Rows from block 2 of the audio encoder of a small encoder-decoder audio transcriber, named by matrix and row number. Rows with one number belong to one neuron. Each number is 128 + 32 x the weight over its row's rms, rounded and kept within 0 to 255. All counts start at 0. Numbers have three digits each.
After each neuron's rows are labels from the 100 clips, of 14848, where the neuron reaches its highest value: "lies over" is the class under the peak. Only what is clearly more common there than usual is listed. The data: strings of digits, spoken by a formant synthesiser in many voices.
# fc1: MLP up (encoder.blocks.2.mlp.fc1.weight, 576x192), inputs 128-159
# fc2: MLP down (encoder.blocks.2.mlp.fc2.weight, 192x576, transposed), outputs 128-159

fc1.291:163161081143156132166149110075147120163115113090106142104102136097171171116118105120133152177048
fc2.291:094156142137132111108080110083141124117119091109142096191183112094089119132086212146112079140105
lies over: /t/

fc1.303:117155087162210138202140173111091176130107150129144111159119126140142118090092069136144139080128
fc2.303:083144117128158090113101103084081152111141165048118143171143106131171209139127105098123077133116
lies over: silence

fc1.431:120131146154170089155163152127068167181072098122081156121112119152105099149050037133154105107117
fc2.431:099143085126146173180163099120115130135120119163154044155122114117123112218105092086124124137116
lies over: silence

fc1.112:187169137152121119175106146173137106141111093090085141123116173149067140100144067095081110150175
fc2.112:104097144035141061118141054135085169152201109183184137107174131086114181144129205093113143117139
lies over: /ɪ/

fc1.514:185125089157153129093116134129123148111123191122116131104161154117214097091114107103119111103131
fc2.514:122049088096127141105153129186085121076136190161175119079093105142112130103108149152088140093138
lies over: silence

fc1.40:154161140174149103172098086093086123140086126108049156123152131123171104111105095147147134112076
fc2.40:141164096130165053134116139059143133091134146144149057133181119104094181129160151120131105098054
lies over: silence

fc1.474:150115150135154100170147133116073160171075147119094133120120085151099095145040059106137103086096
fc2.474:108138079119162144169138086091106116110105131156160040159118108126089117171104134116112081132096
lies over: silence

fc1.506:135162101093146099143109140118141161160126109149148109095110125036093162118137129039083120177099
fc2.506:108153114120111107114167095106147147148177044104181124126156096109081120174078218110122132159123
lies over: /t/

fc1.314:104163133124148117109135123119093132127067146167086109110103050115127138093080070127101108092099
fc2.314:049146100141137135111137132070133106119133171117105165125115188069148115088114087149110154165058
lies over: silence

fc1.2:185193071128186113135121163115141185157110095095140153078086123124120120113101089178177130151114
fc2.2:111163127131088116127098103202125134131141130126102097127202162121172103113140124158146124132170
lies over: /s/

fc1.464:164160122127115083189169128093153142182080136095135091118129093122123121086036097117121096122087
fc2.464:112149154094120102090113096100126115057157171086206141135195135112116177102203137136129139148157
lies over: /f/

fc1.427:105169128130160119119149136146099187175143108130119178131113123076166123089084100104174131112131
fc2.427:113123144138077118150098081079137071085145094015090137151102118105134201086170144122112099165069
lies over: /s/

fc1.166:160117061089140165137150096137131155139049141154107115131103084160150056102076128172143108096115
fc2.166:123076108107143141153066143115068082120153168170148097145161121148115080153147163118145150089173
lies over: /f/; /s/

fc1.223:114159117187142112167147140080098138156062133106128104134125070136121086092062057116175079093090
fc2.223:046109089126173146145155096077063115071117185135174119164171097114145161140137140164153128107111
lies over: silence

fc1.274:135135130125139108172142144090096083119069155153096134137148152091200120069113021124181167141082
fc2.274:105139113177143146080081132141073136092162181128144143144145105143149071112161158127132151078181
lies over: /ə/

fc1.536:118166099162145136139157165066070143115060208076087095135122110129159099072075048146119133071117
fc2.536:149180086114156107161105078171103122137130113204191073133143124151079080105165169133167120118174
lies over: silence

fc1.505:138105044167113127071074124120103098097112156116086174122115095120136090112070115043109095092122
fc2.505:122098095121161148119110109129111132093136165145139133155081131181106137167132189161116119127169
lies over: silence

fc1.548:119134152141183102131137153140124167169084091120051148062117141136106102110101047115142111089119
fc2.548:116132031102146120159152092072091122140105171191182103141168114107149126138102124135151117089086
lies over: silence

fc1.180:107144119108127100104146138125135177158128136115167116126122082107144144097104110057116062090156
fc2.180:087128145152099142124142107117132094066123089097118132119137154127093131122158125143084126155126
lies over: /s/; /ɛ/

fc1.313:101129113139114105159138151078149088128127138137115139128110139039145190129166078095148164175072
fc2.313:138096161082140158222112076054095137133116136107127123218175158191131174165108131083111130135155
lies over: /ə/

fc1.517:146183160159171118139109156117088108114106173116097121167160157073148142101138089081149129149070
fc2.517:137098103100142140199146104084098153107131141143164108165167120211146169128118164101120163130172
lies over: /ə/

fc1.405:137136063172164152099109143163152156142082124132112124102096148131151070110120077165159142160115
fc2.405:130103142093094145139135118178149107067129122191159108148146169185105072077109191143107141118200
lies over: /k/

fc1.262:142211128151062101120101102110167084136098135099152071159120124083119156068127129085121100162105
fc2.262:097079164132161106167153104143162104126120130060077164160090124138181151141119098164134110146144
lies over: /ə/; /t/

fc1.529:140143117165136119152107137122072115139067165099146134108129103111156115078096070135118139082091
fc2.529:127070114068151104179132147074153111091138150125159118157168090151169192108143171229143153131114
lies over: silence

fc1.237:128153129158145135117131136098111099101126179142116106123144140075147164108152103057135139142096
fc2.237:127114107100152164203149090056073125067128140148163109184180129185130202117095147082102155128147
lies over: /ə/

fc1.286:095141059141104145086102123148158141138113132151111121109099050148174054120071148089113135067141
fc2.286:116125122102167113189044095117105122103156163108101115136129137142157150186117161158129121114158
lies over: /f/

fc1.556:134141054180149143095100163174150157131083132143086131096084158108168072107132063162161148152116
fc2.556:132089143092095143146151120173141108070137115189164108154147168194105080075110198140119135120208
lies over: /k/

fc1.171:114133128169129111089110125128105138145084165100085144096146054147122086138069107101112081063122
fc2.171:146143112124155122132133087133120137101123131159147092146116132160085131186126168134114087124145
lies over: silence

fc1.160:111148130162140097111118130126095147156095161108085141098130068144118079140061096097127082058119
fc2.160:143144102122161116155144079124127137098119128155151085143114125158085131178121150142111083123129
lies over: silence

fc1.282:113173129117105115115092164115137098124113198095135120111149100110186173085115057135126126141144
fc2.282:113156124157108136114094191154135163138174126143077193089098082151142109090118181138144156104163
lies over: /ə/

fc1.495:126113125102138154111169102131078139142061110188149094167158155108118027096021082098164094128133
fc2.495:129105125097100078190142106111121152114177112081138093107115149083166184135145114171098134137069
lies over: /f/

fc1.437:151114139121146101172148131115075173177085139128091131112109085143112087142037061102140108088096
fc2.437:105153094134165124165137079099105123109110130133156052148121098128085122174105135121112069124102
lies over: silence

fc1.68:112179108144148110127096185104168114124130100134131132077055111095095184114158066169101139197113
fc2.68:132074167083099148163141056086096089103112108168117112183147180129108182160140108130090111092107
lies over: /ə/

fc1.270:156177100174118104125115144092130107119081135064143095133114080077122152097132094138164079133049
fc2.270:090128116119118147161094116149043123109189163190136148111146145198162094107114120147163166057194
lies over: /ə/

fc1.442:148139123140179147159169163080087143127053186153182091174106138101155113086073083129170107100061
fc2.442:125111107144147078081085178141149112099148168111113192099166127154153114132197123156162179133172
lies over: /f/

fc1.188:130132057176161149096102148165148154137085127128102131099085153115164078109128071163162144158113
fc2.188:128095143094096142149143118167153111072133118186158112154150168192104077074109196140118141125202
lies over: /k/

fc1.243:124127077178150130151111132063149130148117115067088138110087122066169168118122111106145144151039
fc2.243:079137134093127103118106050082147118131140071103119106181186112091112121134095207141103102150126
lies over: /t/

fc1.205:148145118146153123156151162099086151135116118150109116147129090091194100081056085129161162107090
fc2.205:114138117188125127100122156117107182175158157058135174138086098116151136142124091158151151109102
lies over: /f/; /aɪ/

fc1.562:105146090123144142149242152147158147133094118172164164139079094104166154126116092180173153174124
fc2.562:145103172127094165175051155147148144198168121119087137164116189155147077194102136126128186114164
lies over: /s/

fc1.354:081101145151149126059116123130076136166051120142047154098157098144105118128068060083126112074099
fc2.354:135168070151158099178129147113073118114077169139178082150131119118087157106099103174130103089100
lies over: silence

fc1.567:136152134132110073159113147097142106153121140117111146121128128045132182123156084084137145170085
fc2.567:134074138061131164204104075064084136121138131157152134197200128196115158161115161075111158119185
lies over: /ə/

fc1.469:130146085114154112155095131097058164121086179121145102141109100118141100064077105138129093101118
fc2.469:039092121098133113127138085082102109109107136125163130173089143101154100077121100219156116128135
lies over: silence

fc1.201:116169110197131058164101164157119135132101132118088148095112118058118105085108100150129113096127
fc2.201:097140122107163005123146097098117158114192129113130162080167057062165206085140137162137091112115
lies over: /s/

fc1.402:125133067082132150134120106069127106073100219093153171147117098135179120086082084121132140125117
fc2.402:089088112127145147171107115099135152135102131096114118208165134176049093093085093115105094103117
lies over: silence

fc1.316:120133080121146144164104142071151142137105146092152085147085117095124126120132121089093135182070
fc2.316:101160145128140100124130085083160126128150049119138080194172126109090110152093201154093104157115
lies over: /t/

fc1.481:127123114167120103148106125106164146164119105041097142082097094103183166107113104100168138144051
fc2.481:119173148123158106116087118105166134136149094160110120169191128075105153169131175153108139150104
lies over: /t/

fc1.56:082131079113131104135129107110086137110051145125110111107099088125139100075056074144110073109099
fc2.56:131117112123133117105086152130174119112166112098114169126112153108194178084184179138129204168177
lies over: silence

fc1.99:160138131131175153172136131093130130133078128124163115137145084174127091107100084163180131141123
fc2.99:100086134117107154087103101120121099127086154156145117161199063083156123128119191097145139115121
lies over: /s/

fc1.187:126137070169161143077074144155145146132092128098090123124092150100171105119138083152144142149095
fc2.187:126106142096119126169156119120151117098137098185166113156161155153110089083105208141128140141175
lies over: /k/

fc1.455:151160122113068129088122139165144143137112161155189060144137107137134054070105131130155104104179
fc2.455:100168078156124084125135103128113174126153140069112204102155047133115166101156146140167103097159
lies over: /k/

fc1.285:130121135134130122113115122150139115155095157077073132073112118165124117116083110069076059086130
fc2.285:135130114160124091124151089172101126114132179140118123089141108161090142151164072100166086054142
lies over: silence

fc1.414:111141097115097135119103056066077077094060123111109108157125144110141114087062123081103058185085
fc2.414:143102129090124138116097104135138127113196119112105199136097144209115112121121171174115159121188
lies over: /t/

fc1.140:121123101121143170134112121111099137121099183140148079148136059121122105109138113073091143144123
fc2.140:139106119083120108196164103082133164131148119102184084149136103204082094148082213122095119106166
lies over: /t/; /eɪ/

fc1.458:097141072040093067116142096143110123112079112156137101090104094085139150077114070101117057129125
fc2.458:133163145203101132134086166074099118150076203072127155143148097066149080108108106166163128129031
lies over: /s/

fc1.172:109081058109093167111153096105139118123067132038106143118090138142176136108090103120106075167080
fc2.172:159137111106141096086085147118168120094161083153106181123127167118162146099129219167096131148161
lies over: /t/

fc1.211:086143151155130099133094102137128096129079103127052075091118097043162108089128101119150136135092
fc2.211:143186110149180157096066175123145148123124155112137173161179139158121067149116100107098119119126
lies over: /ə/

fc1.272:107147133152155088121116127122078148155108161103091153111134073135111072135062096105137086058108
fc2.272:134143106118159121156155088119125140103113131153159087153108118164083130167114159139109084128128
lies over: silence

fc1.242:147148074133120110143126100137144107125030126136077101104088147106124138060117093122084071168103
fc2.242:086141129123123163070084121087119137155077101131067161162146104056112098112074124109071109154063
lies over: /s/

fc1.399:114138134150107065077122164185150094141151129125081174072139173091164123097142077124164104115168
fc2.399:119132118090151160138134093123123206144151134121163134179139125122080132109108173157084141148128
lies over: /ɪ/

fc1.409:143135094168141114070095125145101127134098169116078145081132074142132085128078113123113100049143
fc2.409:132141102115146130132126075139124137100121125152136096154127126184084133186127175127104090129164
lies over: silence

fc1.428:045135130088097059095128126151134127153104110152081116071101099076115180089128096109130081108119
fc2.428:081140129136156182221099117070048127107146149154113160200154139161129062144075146091140196122156
lies over: /ə/; /z/

fc1.146:101133140096128121067170093146062159155083101161139106136161127107117052109055098080102047099129
fc2.146:097094128114103114193148100090131106090129123093151097167120129111107142148131097171126132122074
lies over: /f/

fc1.113:103132139180133117087127131128085134143079157119077140110133071146125088139054100108118092062122
fc2.113:145155111133164125130138083132120138102124132159141088146122130159087133186131163122108084122142
lies over: silence

fc1.353:155132105099197136181129137122110105106063158137101125132096142098152094056107080184112120134105
fc2.353:096123120071115082066068076161132138114124177052115167093162157110148168076171086072064091138138
lies over: /k/

fc1.196:127148132113136144105195113110053115126078149177161068159146120116116070093064073108126054073094
fc2.196:099120138111102137192140115078132155136156097070151125150134130071122138101118114158096122175065
lies over: /f/; /aɪ/

fc1.571:115106116151125028132117139166125124153088112108076117113122125082165166112135078143163070110153
fc2.571:091096132069084165100110060215122102094167117096178117180136104173108100199156104150115138092201
lies over: /s/; /ɪ/

fc1.372:148131134111128087177161146182104162143114115173165112090107133107118161134116110150140116098125
fc2.372:091107155057089118134118054212163157178177093076131138114152101194097165234147177112134149137207
lies over: /s/

fc1.96:118123075099131143135154126144177111159107187144153115102103115132120127131142088064090152164170
fc2.96:155132149174125136158037156133110126120112143116085148167128177095095084161093131170155081123117
lies over: silence

fc1.547:111108108134116128129112091092082139115082176154101076135136048126143085075075087072137122041111
fc2.547:110103143160122102136170132119131169160238055102120145113124117146098120129144093122152216132123
lies over: silence

fc1.467:125152045157150128108100150172144138117079125154075122097092171108173057096133074156155146139128
fc2.467:127085146081114160158143116154118112056136135168178113162139158206100075074094195138099131130206
lies over: /k/

fc1.398:116120114180120119059095115142107121132089156102064151086133077145125093135075109099111085062121
fc2.398:144136104123150121131124083138123133099125135163141100141118132164084134190135173135114088120154
lies over: silence

fc1.375:121140082163187154173179150104125137140115166131125154157150135076183082098087113133202137159119
fc2.375:111063148099109189080115130183083097059133175159152105171133163158180067110164111174124145092156
lies over: /ə/; /k/